A small encoder-decoder image transcriber, trained from scratch: 7.02M parameters, 5.5 epochs.
Rows from block 2 of the text decoder, named by matrix and row number. Rows with one number belong to one neuron. Each number is 50 + 12 x the weight over its row's rms, rounded and kept within 0 to 99. All counts start at 0. After the name is the row's rms in percent of the matrix's.
# fc1: MLP up (decoder.blocks.2.mlp.fc1.weight, 1152x192), inputs 0-95
# fc2: MLP down (decoder.blocks.2.mlp.fc2.weight, 192x1152, transposed), outputs 0-95
fc1.298 028:66 33 62 37 52 54 32 67 20 50 60 51 58 51 37 60 46 47 55 46 52 66 55 79 51 67 18 46 59 35 61 32 48 51 84 32 44 60 65 65 58 52 52 55 39 38 60 49 71 25 27 48 54 49 41 62 46 45 42 46 50 45 57 68 49 43 57 25 63 42 43 36 31 54 59 66 56 61 47 55 52 41 52 22 45 40 53 44 68 71 48 52 18 30 58 60
fc1.299 088:36 28 56 47 51 63 59 57 48 64 28 44 73 54 37 39 53 41 41 48 39 38 45 48 65 70 47 38 54 60 34 55 55 42 59 60 57 55 56 44 42 62 59 43 47 38 49 44 65 42 50 44 47 47 51 38 74 64 54 57 68 57 50 63 45 45 62 72 44 39 53 25 46 41 68 25 51 44 51 69 64 29 48 37 66 45 51 31 22 42 47 54 32 57 68 40
fc1.300 136:59 33 50 54 54 62 34 39 65 47 25 57 75 33 53 32 49 58 62 62 48 52 37 52 31 42 46 42 54 44 58 44 62 56 53 52 59 47 50 31 25 64 51 48 42 40 71 47 59 58 57 49 49 59 43 43 41 61 53 61 31 47 40 60 63 36 44 41 39 60 33 71 59 51 48 44 45 37 46 47 45 43 49 54 44 48 53 57 59 55 54 65 42 69 35 48
fc1.301 033:63 20 49 53 60 62 37 61 55 33 61 59 52 35 65 50 40 58 51 37 21 59 48 56 37 61 33 58 48 45 52 34 52 57 43 44 62 42 55 40 31 48 42 49 40 47 45 58 63 51 22 38 28 49 52 49 37 39 39 43 52 68 48 57 51 41 66 34 50 44 56 44 33 49 42 46 65 58 45 62 51 42 57 42 63 60 59 50 57 57 52 37 31 30 64 52
fc1.302 036:69 62 65 31 51 37 48 58 27 40 53 52 69 43 33 43 41 42 46 49 49 45 50 69 61 47 53 50 42 26 33 35 45 27 84 38 46 40 42 45 53 50 58 58 52 49 64 66 61 35 35 65 48 46 45 65 69 54 61 30 36 43 64 54 49 63 56 41 56 53 41 51 36 34 40 46 55 56 47 53 51 49 59 60 67 34 51 59 59 68 24 44 32 59 66 59
fc1.303 222:38 48 47 39 52 50 34 60 41 38 55 40 65 63 64 45 38 59 60 41 74 51 64 55 49 42 65 68 33 49 46 55 49 51 77 36 51 43 46 59 82 53 60 68 31 31 64 49 41 57 52 83 46 52 51 43 47 38 49 40 69 45 46 62 51 69 51 50 53 28 50 48 34 45 49 57 51 64 32 46 24 34 44 67 38 34 54 42 56 76 47 63 41 73 45 28
fc1.304 075:56 23 65 47 42 63 50 61 52 52 52 58 60 41 45 32 53 58 61 56 58 38 67 64 56 44 32 64 66 43 38 51 48 53 62 33 43 30 59 45 50 58 46 27 55 22 55 50 50 48 50 44 46 58 56 61 70 50 46 47 69 47 33 80 44 59 61 57 50 54 60 69 53 45 61 58 48 48 42 60 28 34 54 56 49 55 57 44 22 41 49 52 54 50 65 56
fc1.305 064:49 47 58 52 44 43 45 60 54 48 45 65 47 42 54 29 30 51 58 68 44 39 33 42 55 74 48 34 41 63 61 54 24 46 51 71 59 53 58 75 48 53 41 41 66 41 55 41 56 61 31 33 70 61 50 39 32 57 38 58 52 50 37 50 19 53 42 66 51 33 61 64 66 50 59 46 41 47 44 62 31 60 28 47 45 55 52 67 61 50 36 47 60 73 77 80
fc1.306 028:36 49 41 60 62 44 71 49 31 54 52 79 40 58 40 63 58 46 64 50 54 47 65 36 53 35 55 55 68 52 32 27 46 51 70 51 45 41 50 62 32 52 46 61 55 39 59 62 47 63 46 58 58 43 51 47 75 53 33 43 33 61 51 42 39 71 70 49 32 52 70 63 58 37 53 55 47 35 34 44 60 44 75 56 41 57 63 74 45 56 37 62 59 59 33 49
fc1.307 085:66 33 36 49 59 50 61 59 45 36 50 42 70 52 61 59 70 45 64 59 68 55 43 46 62 50 52 49 53 56 24 43 50 37 44 18 64 34 54 75 73 56 32 60 51 41 49 32 55 61 45 66 58 52 39 46 48 48 40 53 57 62 48 53 44 48 59 47 71 50 35 35 53 56 50 53 75 57 34 76 42 22 50 57 41 51 47 58 45 65 61 61 48 48 36 45
fc1.308 135:54 41 61 53 57 67 53 45 50 26 45 35 46 19 61 44 54 39 45 35 43 57 38 67 58 50 23 45 54 53 52 51 53 68 43 38 31 34 56 36 40 65 43 46 28 51 51 56 58 64 30 39 48 41 56 52 39 39 49 46 55 61 44 83 44 54 54 50 45 44 64 54 40 44 42 33 43 56 32 52 59 72 48 43 48 58 47 56 60 36 74 71 54 65 59 59
fc1.309 024:49 28 62 46 55 38 39 70 50 52 54 67 94 37 41 36 52 43 45 42 43 57 47 67 50 46 49 47 45 50 53 41 59 61 50 59 67 31 40 69 53 56 43 56 61 47 53 34 68 40 34 60 29 38 51 63 48 34 57 34 32 60 51 54 63 45 58 24 47 44 44 50 51 54 40 64 51 65 50 36 47 43 40 55 49 38 52 48 33 56 47 56 49 45 80 61
fc1.310 160:41 71 50 42 43 45 41 41 60 61 60 46 45 59 62 35 50 68 42 23 64 31 47 54 54 78 54 41 63 49 25 66 39 57 61 74 73 46 51 40 52 39 75 47 41 44 40 53 75 63 57 59 64 46 40 64 55 58 45 68 48 33 37 46 45 73 59 71 41 38 65 42 58 19 39 72 51 47 50 58 59 62 67 14 67 51 38 45 52 52 20 50 48 57 54 54
fc1.311 057:43 52 62 74 59 57 33 49 50 61 39 61 32 51 28 39 57 56 52 62 63 46 66 37 46 53 63 54 54 53 58 63 71 81 40 45 54 42 33 40 47 49 59 55 42 32 50 49 63 72 59 71 53 28 38 68 43 26 42 68 59 64 37 65 40 43 40 49 49 86 74 53 43 62 56 64 46 55 53 72 32 41 48 43 51 62 62 65 47 27 41 42 70 41 52 48
fc1.312 045:46 31 31 56 56 37 61 37 46 60 70 53 45 37 50 61 48 52 58 30 64 57 51 63 73 57 34 40 34 62 57 39 43 50 73 55 45 52 38 58 58 75 57 55 61 34 43 62 66 37 60 36 36 52 56 66 44 34 69 43 34 59 55 62 41 32 43 81 75 44 49 46 75 40 46 38 60 47 52 45 51 51 45 32 39 60 50 70 34 65 36 28 33 33 60 49
fc1.313 049:18 30 66 56 76 65 50 42 47 57 34 79 48 67 49 27 71 50 60 65 61 39 56 49 65 40 56 52 57 30 43 42 62 49 54 46 54 51 51 52 42 54 35 59 46 48 70 54 65 53 59 53 54 50 42 60 40 57 40 42 59 57 47 69 57 46 53 73 41 52 51 36 56 39 62 39 41 46 50 51 48 38 82 49 57 39 32 59 41 40 34 46 56 62 36 60
fc1.314 043:55 20 59 41 45 50 51 65 44 51 56 59 54 43 38 75 54 47 58 41 48 51 52 52 58 65 57 47 41 58 33 41 38 31 63 54 57 51 43 72 67 59 61 59 64 55 39 81 59 43 42 57 33 44 49 79 54 42 70 52 50 57 59 72 56 65 55 72 59 52 67 54 63 46 65 48 50 43 39 57 24 40 44 50 56 58 48 63 53 32 76 44 37 55 73 70
fc2.298 031:45 52 40 31 56 45 67 48 43 54 54 50 34 59 80 61 41 49 26 51 61 31 58 35 45 41 59 70 53 45 46 49 58 69 45 35 23 81 37 49 44 41 62 37 63 64 42 45 39 56 63 61 52 45 57 40 23 57 51 51 55 17 48 23 41 56 54 51 44 73 52 64 61 35 62 38 58 36 56 46 29 37 33 59 44 53 50 51 38 50 68 50 57 58 59 50
fc2.299 100:46 43 60 43 49 54 51 62 37 62 46 65 53 62 45 51 23 44 50 75 57 40 53 69 56 38 56 60 69 44 63 52 39 51 47 43 46 60 65 32 40 43 83 58 60 54 50 45 23 48 39 63 44 64 35 55 55 49 40 62 50 51 61 31 59 75 43 31 63 66 59 52 61 67 53 67 60 45 53 53 63 66 37 66 42 33 54 46 45 45 50 40 72 40 27 56
fc2.300 116:48 58 26 55 55 55 44 46 44 60 53 51 78 59 44 39 61 47 54 46 50 46 71 47 23 52 52 61 47 36 28 40 57 49 36 39 39 52 51 78 48 59 52 35 48 48 70 54 45 43 49 57 33 47 39 56 68 73 42 46 46 47 59 70 71 49 54 48 51 55 37 59 61 51 54 65 43 59 65 33 67 73 46 67 66 53 43 58 62 53 56 53 69 58 46 43
fc2.301 038:60 57 58 41 43 52 56 38 37 63 40 60 64 53 38 38 52 54 69 47 66 41 54 39 58 39 60 52 71 45 53 60 40 67 52 43 48 59 55 50 53 68 57 38 57 66 54 46 51 39 62 56 53 41 64 60 50 78 40 59 34 42 57 43 51 46 29 44 40 77 48 65 61 38 68 65 44 62 63 24 67 38 41 46 52 40 47 47 44 44 61 48 77 77 30 51
fc2.302 042:39 25 39 50 49 56 43 63 37 53 71 64 45 46 64 67 36 58 44 58 52 59 53 40 44 48 64 67 68 63 74 49 61 45 23 45 43 63 52 66 33 53 34 49 51 29 45 53 53 25 83 46 51 66 43 51 40 40 61 47 69 40 47 45 47 43 45 48 54 41 41 45 57 54 42 52 52 49 56 58 39 35 39 62 45 39 52 35 21 42 70 58 50 17 45 48
fc2.303 188:61 69 55 40 42 35 55 37 54 48 54 63 47 51 59 58 36 64 63 68 51 67 28 39 37 45 57 46 35 49 65 70 52 36 45 46 50 41 62 50 56 55 64 56 37 39 59 40 63 58 64 71 41 72 63 37 60 49 59 60 63 39 42 47 58 51 53 46 61 73 23 49 44 49 65 50 55 67 74 44 32 30 50 38 60 27 56 53 63 47 45 61 38 69 27 51
fc2.304 072:45 43 42 46 59 57 62 69 40 57 81 40 46 15 34 54 48 55 51 56 62 50 51 29 33 52 56 56 47 41 49 47 30 41 59 43 51 69 41 40 46 54 46 67 32 58 52 50 43 57 64 51 58 36 43 47 49 53 62 53 34 37 51 52 44 48 53 46 28 39 51 37 63 24 70 45 55 59 59 43 55 49 30 39 70 30 56 52 52 45 55 39 48 78 26 53
fc2.305 066:61 33 49 35 49 38 57 28 51 55 49 27 27 61 74 32 56 54 74 56 50 43 43 73 39 54 61 72 47 50 57 59 43 50 68 46 52 35 53 49 59 43 69 50 32 68 56 51 58 53 36 68 45 31 53 47 69 47 43 60 74 25 59 50 56 66 42 55 27 47 41 52 58 49 51 58 43 53 46 42 66 49 64 69 64 47 58 29 39 44 40 43 61 59 49 59
fc2.306 034:49 56 45 25 51 64 27 47 46 47 56 27 54 52 48 38 45 51 44 59 38 72 29 58 51 53 50 47 63 55 55 40 56 65 38 44 35 50 39 41 55 46 29 58 42 62 52 36 71 58 40 40 50 37 52 59 46 45 59 40 65 57 60 49 56 43 41 36 68 47 44 36 19 61 53 56 55 61 62 40 75 49 41 43 65 34 62 51 43 38 69 59 56 59 39 61
fc2.307 079:62 44 67 54 25 33 31 55 46 55 68 51 65 47 53 37 52 63 50 50 54 46 42 54 33 55 55 48 53 49 57 78 72 47 63 37 27 62 47 31 55 45 62 56 67 53 62 61 50 36 56 64 40 35 48 38 52 72 61 69 37 49 63 31 56 34 49 42 37 58 35 67 36 56 68 39 46 59 41 46 80 63 21 62 71 48 44 58 57 40 49 51 52 53 34 36
fc2.308 140:77 61 43 58 79 60 68 55 45 47 47 63 44 62 55 41 52 75 53 58 33 26 52 20 49 49 54 54 64 37 42 57 40 63 57 27 42 50 45 66 40 51 37 53 66 56 60 66 59 50 64 35 59 62 37 31 31 72 56 45 54 48 55 30 58 39 52 44 55 54 57 52 60 53 35 76 43 65 72 48 62 50 45 59 61 43 66 62 45 48 43 49 49 67 39 66
fc2.309 029:56 53 43 50 36 59 68 45 22 50 41 33 33 63 65 54 54 53 57 60 77 36 48 48 62 47 49 57 57 37 47 56 48 54 34 39 33 65 65 38 36 32 52 35 39 43 60 53 32 56 60 42 45 68 62 41 65 69 53 51 56 38 66 46 44 67 34 56 42 38 43 72 50 27 52 60 67 46 46 66 56 47 51 46 62 57 69 51 60 57 69 57 54 57 22 46
fc2.310 172:37 41 34 66 40 57 35 55 55 56 63 35 41 55 64 68 30 49 54 64 35 51 51 33 60 75 51 49 40 46 61 59 60 46 50 49 68 54 32 36 71 46 55 60 63 53 51 37 45 55 16 44 42 61 55 41 61 53 41 55 49 40 41 34 60 56 45 38 74 16 49 46 71 42 52 62 43 31 54 76 60 62 42 69 49 51 51 50 64 55 52 65 31 42 57 35
fc2.311 061:45 46 39 27 50 46 53 47 47 50 68 14 49 36 59 47 63 49 47 46 46 53 49 43 71 53 49 29 54 51 33 50 34 45 72 36 65 56 45 57 60 56 49 59 49 53 69 28 61 40 40 34 32 33 50 33 36 60 59 32 55 68 61 37 46 44 79 45 51 52 51 39 59 43 47 46 64 60 41 54 67 56 57 43 52 42 53 48 40 53 54 48 63 50 64 43
fc2.312 052:69 50 59 34 47 30 40 72 39 50 44 25 45 39 60 41 52 49 48 51 36 57 38 47 40 45 49 68 45 31 39 51 42 34 23 64 48 61 64 41 44 26 55 44 41 44 53 40 39 57 62 64 35 39 48 60 40 61 54 49 60 29 60 28 51 44 47 41 33 57 45 59 47 67 48 50 62 51 45 68 38 52 40 60 44 47 47 32 57 33 55 53 51 47 61 45
fc2.313 063:49 57 30 50 49 47 45 34 38 52 69 30 45 49 53 56 45 60 47 45 47 74 36 34 40 42 83 52 58 59 42 46 59 71 54 41 55 74 41 70 41 49 27 66 50 68 42 53 61 57 45 52 51 54 38 66 54 27 66 47 46 59 66 44 58 45 56 52 56 57 50 44 35 67 55 40 36 62 57 47 57 53 56 63 62 67 65 69 53 50 42 52 49 45 53 54
fc2.314 046:48 67 28 36 54 66 54 53 37 58 63 46 43 44 57 30 58 63 54 44 57 35 56 36 50 51 44 51 56 44 55 49 68 49 22 29 40 63 36 42 53 39 46 49 44 57 70 32 53 33 65 46 62 63 61 44 35 47 46 36 43 47 45 59 39 45 65 72 51 34 53 64 31 62 58 34 63 48 43 46 62 56 37 54 56 44 59 69 20 58 52 47 52 32 31 46